{"norm": "rmsnorm", "inner_norm": false, "adamw_lr_other_params": 0.0015}
Rows from block 7 of a small image classifier, named by matrix and row number. Rows with one number belong to one neuron. Each number is 128 + 24 x the weight over its row's rms, rounded and kept within 0 to 255. All counts start at 0. Numbers have three digits each.
After each neuron's rows are labels from the 100 images, of 14848, where the neuron reaches its highest value: "peak at" is the part of the image that holds the peak. Only what is clearly more common there than usual is listed. The data: small renderings of single solids in any pose.
# fc1: MLP up (model.blocks.7.mlp.fc1.weight, 512x128), inputs 0-127
# fc2: MLP down (model.blocks.7.mlp.fc2.weight, 128x512, transposed), outputs 0-127

fc1.484:132142110105091128155124140148128155140099169124169158103129162120153094163123096084147152141143104138111116162153108160140139135110125173135137082175122172140146121128144119084110119110128116119105109124144110103073113088139130098121113135122157133088122142200163159126171102115140094098111146116169123130108160147112119134122123095150148152094139098088122113099130145093149126117136
fc2.484:114150145115120162121130129099122166124158080125113128156127086155085135127143112186122114093127156129115124124150124104159118142109151130162113107104148144139132137135111177142119115167168124117158133156107135106135137152118130151172122092164141123200113162113075138115131114171092151146155135139119133122117141180139132147142155143122138087122097098147164153124195135122130130174120
peak at: centre; bottom centre

fc1.5:119149100161108121119115147118108156109143135160127102104116185129123151160151094122093166087115156110125117160095120036111124090140135113173122103115129155105095123145144135138145101129139106139171110129123150138127111104115140133120162107148158143107112172100138124150113098095116114084129139114146098131099130147154125132111115174167111133099156103106149157115117166114110138080092
fc2.5:144086142075129101097118153120120129130152111099122150174137106124136146116078183164149105146134091132124157115180158145130170148149115161108112134114100128164110135127132148123131138116140119083125109132126134129125110164119115103124103106171122148108104150184148128107090108097130106157159121154132172118137145110126103106139193118089129095108154136110122135164124094111088137124168
peak at: middle left

fc1.445:113125107112141090121097095146151104111113128162079108176102133120091149139172124146073133092147099137118131119136116138146159120127119171127126130130148141098140124141145109092135126157136106096131178170153127107075147150148134130132113115135130136110125171124157109150138120124109114132048129151145114113136155135122113150139096082137146083104123158131131096065126137134149141187133
fc2.445:151159076136103169129124088107083103070113105118120129113160147184143125128109145126144135158128120119110128140113087176121114144148120079189138142108101122071127129134111153121128130135135117134095118155107087130141099096133098140092136172085117132145124146163138109126122175072144140118094138148144101135129137141122120117114144160119120141116143089109110140138120155126177148146094
peak at: top left

fc1.294:153125102122133171114066099145172123141123144135175119119164123107127147167140085128145145175141139121172145089135120111135107156140114089137102128111155127126131108124149120106145147104148138127103126139185162117100126129160173170149132131095134161103118141091117138154147135097093161080086120105151109105108107138097117106143141144172168125103140095131132123150126079141129154138107
fc2.294:133130133126134120140177154143133155075145169161117129101131118127132133177109159144096116099147113117089106118087144141118111125121106177123113076137140117137109140155140111106114119139157151146075145163090134153151107084148156080142110106151118131182123093173114151088120108119147100142121119146139146139109165154173142157082140138096122147150158122157113095125116155132155123134112
peak at: centre

fc1.189:128122147166137128121115130111127149118133123113146100147077127108116145123165114158066147145102183144125075153138126151112142157120146159120093113115125135125143129154156136111085123091135074146122101094128130105114126140101158120151111140123135104129053123118138137118118152112152079133090089163140161132107123137132174124138141147142107129121158105157114181073113145124151168101149
fc2.189:114121122100175115102104128141085124111191155122142162086119104114149155098133160154140143130172109109156135121116108128110167148139132169124145114163115109124095121147139131122125158090138147071170126130178127121129125113131101140163145128168113094145181116119131163113101175149143159148107152140124141136120156134163128163134112104106109120087157117165182118125103145117113111121159
peak at: bottom centre; centre

fc1.102:133136114120111125117127114124123143117080105165134129126148145184114133111130108123113141168125079091102152150133105140081136132126110101124121183114113146094105130132140095115147083111149149149125132157117131139137061141166145173155151096121121142134102123104112125121192130179138110127105141148177124158137177150118105117128090115146112102143085122129109159166137073143139150120136
fc2.102:138116167138092142142158125121110155118162135098126149123154172103110143096131134096121131142143156100151123134125147142143143128068116170121093129142123140120101111104140157137115173112160121137064136130127092157113167103164159095084129117120139119121127158115148145156100112084143153132147111100086149081154109100124109121103135170125082120119127110094137082126112142144071098121149
peak at: centre; bottom centre

fc1.497:144099085136141144152128134142150085119143137143139118151112124134141115132108136166117121129137156133147099166102126163176096107154168151161103140124059121141126103156144100118129056183098130124131128129137130117107132142103117176115082083143107124147105159132105107179140124129135140079119106151130146116099146120173166093105115132148112157097106113143160148154130138150137139095135
fc2.497:138161110116083104117122133103080137134100141118137128117132119132127109130092096098146156148113156134137147110111154094122113168121117144137130090153175099148077126147079154189159123125139123138112114056134097138111130183123124127105143134092151186153132126150128136143107142133164094159125129122145113127150106083126137147150116166127130108115132134157112117080091121142158127157085
peak at: middle left

fc1.253:115155163117143123139125144139089123126172121147146111133101109105124127122163138163100123140149118115135142151114144163165144100094098158127154098171109091162135168139200193100095111134148081120143110155079151127150167158113140133119136096124141121139137139143117174113147121130125088103119115105113127144143167092135171104137148144142093124113166102108098113109139123131157155111144
fc2.253:134133108155141111109100146123152093146174120119136149152121133112139146181128129130148131136159155116153117151094118103104123121099124168104110138147139154068152108102092114122146155143085149124156114140145136125111160114149128122174128175151142122176117116121114111143152117087149160129115101110145135145083168120135154145111063067132134159119110124187156126154123133156127109164163
peak at: bottom centre

fc1.39:102106110162138141171127143142124107126106152121125124107125166113072186059141179154121102107147100123119108124129126143101136146102136166137079140147110088119153151138083132126105114164129115134143109122141112136128121145143136109107151140116109049154124119138092132115131083104152140128142151158104148130116124112145132151083130126092080117108162093104131151153113111114113124096164
fc2.39:102105143076134099163134122144115121136149112117117150112070102143108089150114122107113140139115131123142115167110122134102133126151113089164164137152180185121072131112149129153116116154142154142097127144126138130091112137110108154134127109139134169148168155136116085157168135111123127141097126151156121120146129136129128123169176144177150148149127162112105097078114157114111111126066
peak at: middle left

fc1.252:105085145101161113120135153108143162165116124150134128157128136080158133096108111109153114133148107069142097112153161173126126123135154139125149180120110123121148135158113124123097097153146119140128113111151140097099115160151147128108109108111128113137171142076127117147170120169123159146111141143081114127143107130158140176112124102142145161077159129146161097111108173090130123133177
fc2.252:129143126158074099126111104142068151070152136062147129128078110124117121119147091131131109151141122167099133141115098092113166139115151089107105089117136146134111104123138112131125112123118149116135127082116145164138139112104106115132122141114111132100102095140121126108159132135180124133130114123126085093098186122070099150122137155107146135112088130140118109151152118184153143115124
peak at: middle right

fc1.181:121147114117152143122110070114089155157135129098121113117096160109140129094139097136123120164099102161100157114126114161111119116109137120114166114072093103117108147126165101067143112121127121147116114140141132155126143106160150134132112173151152135138096149171116198103121111079138100123086099095133130083131111141132147136158127124160147137117093137142112150155149135125125121139187
fc2.181:108124141170131114125125152175125140117137156105101135147155096143154155186094145132073104127161101109162121164143122124145108114162136160120135188170172146142115131090123160112109171113158124138168137131152123106103141099120116130119118119149105120174166130114110131139113143178139163125140172145125131109131107165145123094104153154104146111116140124107132171141082118120097153133158
peak at: bottom centre

fc1.502:143075109110094094130115115100131151178144130129132125140143134175101134110121125101108129136092097119142153110133143152095092101133152121125157160163119102093150150123113118153171118099159110172179101125099152107125184143111134121149103134140118112151104122152129150163180131118141123150161138147098067161125165151147132117134145134122097121179115126143188111118150133108112121134139
fc2.502:124090184128161089132119104151118129102113125124159092100150141130163128139108148137087104095159115142122157111090096153134102181126123094129115156157088128157118148141090105107109142146133149140164155128142092144150100176138135167106083145067147111093131133112148136118140132134094151117177126134093152128150150107131157111111101130146148123170138140106146113103092157122134108106147
peak at: middle right

fc1.446:098120128150131125115145132130101132106086137115112148161148167131114081104130124107109134089090143116070133139139138110130111103110136117126102133127130084119134168109150137154125112126124126164116127105148128110094181109084138122160156159104145135097171182130138166156161103158138110066103105120128106132148097128135123097115131104129132097140140146192152101143123189084129123114118
fc2.446:130129158129140159102107142159112153089154127153181132147132082172142123158123123188128124135150112144135100129097101104132120127123118131138139141105129116113108122130062154129118110112117130127106120117121144153081083076106143120130159122125105091163095125123161128114152148090101151123095170097119128147110177144146130124133125178150113122140115131138121172085116083162069123127112
peak at: middle left; centre

fc1.279:099134152117151180156100138100124091142129143140132107098133143123166113098124151139137125135126164123089129152150123131132125120118113138151130137152113123137144116174130119117128151150164102120113153145124191151119120139103081126153088155077099129116138147144096109143088123134080130155079121104156105100168138166169084135109125083085164136173089103151138131106129141147140126172146
fc2.279:118170066129090087111126088126148117091104132110122084150155079127112117171109101146148125131066115153139144118118127117151140116164128139130079168142112146129090107143168128129110091137146126167122124112118115109130142091127142161113113106154119146145111158108161144129121136143128093128156111119137083168117130106089160153118163101134162146096136107115120147152132104114163112118072
peak at: centre

fc1.386:149125139158120122151081123115160110152168103162115136139130112112120104138133162162075137149111096132132124110121108150096159105127135124126190081151127110106129114123105143174111112149120088130117130113143139158127177119113131134078156126092176113155129102108141123138112111171128093118176139106128104133148141176147141141136092100173106140108136163154122138136131126149120084066117
fc2.386:138141119105068122118112100187161170150125147087142119121108136128108141129099136102132119074112155141113153143166114148084107145092148157147098166111111143091137144118145147147132115063121110137139116113115117146106129150116165100126127138121115128117119156106130114108089140104126180155141086121098123126145122106113073092147132091111109133109111083158106110077116138148123111151158
peak at: middle left

fc1.182:131119123121140119125161090183133143148136161159158163125133128123137123108180115169121113092133078099141090131116129121118111132167120109114135152100138114132122155139158065114109161092156123104111126117154096135106138070117148141117144151151104129141126155134094121146114128118116148138096103091145119134159114180134141141142182132141123145151139125111143199122110105131142071079137
fc2.182:143114132133130130136058150117144108116130136116065151132165148167127132116128149113110141157072119140096111096138132132108127122131102154132142120152123136145124124131105157151132100155127161136120126158096150186105106129149109112123089102180111112125141126148175139146144100168111133142109133097125109169099118154127166078133163117089128127130201160123170144139141157158101138149122
peak at: middle right

fc1.94:121110156126148143110111109095117180151104132086128137150120157090180122129102171124131165141171109172135163138132102178121123104163113135121116133171161124128181126146121112147173106095108121171130074124139129168140131122111118144112109096137130104114143115102123107142155103114105147113101143109084129119129148139139123120106133107148116093117105178074105081128153141162133138151132
fc2.94:120100100110159111154138082155137117131152125140141090153140088132104105130139106129090122095119142147169119141130136107151078075151179114129130156140173109096121113117080123120132140128194103093111162144115128135140087119149131097115111142128165141099188146166103133142155107157101127138121135155121124140101170154120109105103107159131155111154136135112147137155128157145131097087148
peak at: top right

fc1.482:121117149133075066126113109131125125126106138115090141137133116131151127153083139139127139111181145135110129141137094141113123097101140109150160150144134139139103119097135100154084131116111112146112201070109150103104136126120123145151148167145167171105127109109134173131108114122127112105123157132080108103122136147091179133140141147138115141101151161123156129132106177140095170168110
fc2.482:156145131112150139147110119123119134122092179094139132145104183168114117111120145121111132109096149119098114131106142115139144136171144096115104095088137103123173129129072083086111167131145151124146074153182123145103136111153102150093129129158139142130127173122144104129134162140162120137135125116166065123163139100147106150094093101120132140129160108145131118104102126096101116143136
peak at: centre

fc1.404:153101093119148096162105123113090127102158139120140160177142117162126109144100134176081131144161111106166157157170122121142106139138138106140106102158102134123146119105151162154158122120080121137128135123111139126076127177142097116130137130129096149096098123098131158162127107142088142143111137101093116170139118138132117138119141098128129051161119166115120133107118151175137151151114
fc2.404:114190119170141109141086138125151105151137139130119101129149176114140102120121111106129114117090130157114138147137101083139098112097165147126114120098141142134123145146077114132102107106135100166126135097152139103123132098128162158111167105109115133101156096148148108127079169121163094119127146176150117129129113175136103084124125107139112182145107078095118107170134105134155107137121
peak at: bottom centre

fc1.112:135134069087129122164109153110113139167108155127109150130130092137153182130098132093115118100118109112112111103154147131154125098166127134132138150149138112082125112107140085146154110130130143141137128092128073152095149147116103114124153112113119155092122128120145120125166127125145138140148185142178115113209144139153127092119104166146091111132146152125110170124141152171137138105130
fc2.112:134070153078079124149109138137154116127109115141127125170160106141082134126116112147107132159138137147156133120118139159092133172078103150113087130090144123118124144104138167119091149133139120143106135138091137114112092094131160116160101096144146134126162098105089136113130112172141158100106124113087141138099048145104167144126128106136122123087124137121156090107122141138122145120127
peak at: centre

fc1.278:176085135143151138128140102157167149109131109134097131136155091161120136118132139092104131076147122142160159148126153127145079148123138108087143122151116174123157115153127132122132159119123127115143133093152115136146150143174104152122103137119126120119079134122128138188168156113138099106158153110120102147162144137114112150122072099143130095158139094058130143136097148134126147090163
fc2.278:158156139164098114136165125123128141114118088120138140167118160121144119117126163156134092139103112132128142118133132105110177110128155104106126132061114110095121132154104155131123116125102124077123142103086118081128114070048081136143161151158170108154139107107162140089103135136121119083154108124146142139155155107148133128149148114146133128119120098151120171119157115126139147155119
peak at: middle left

fc1.292:124114136140108159114110132122138120119117158179134157163148151157135156145099155143127146126149123087116127114127188142148114134133101121094119182105116121154123080123073161141128134094106132136118108149198138166094113157115141174146133105123101128158130098093109120134099134137085140106099112144127132147084146139154130116128129153093121137116137104149082118113133155180160097170114
fc2.292:174128099114111096130153072140138154164096103114104113087098138109124101115122093132140119105081121167163114114162105095111132094113155120122149092129152120107121116128174086161120108109153153123133122127055124139164147117136102132122138138141151117121083145129151094081116158127148104121106156118149138108168127129100134145123143118160106099094142139137117109129108103120078147077125
peak at: top left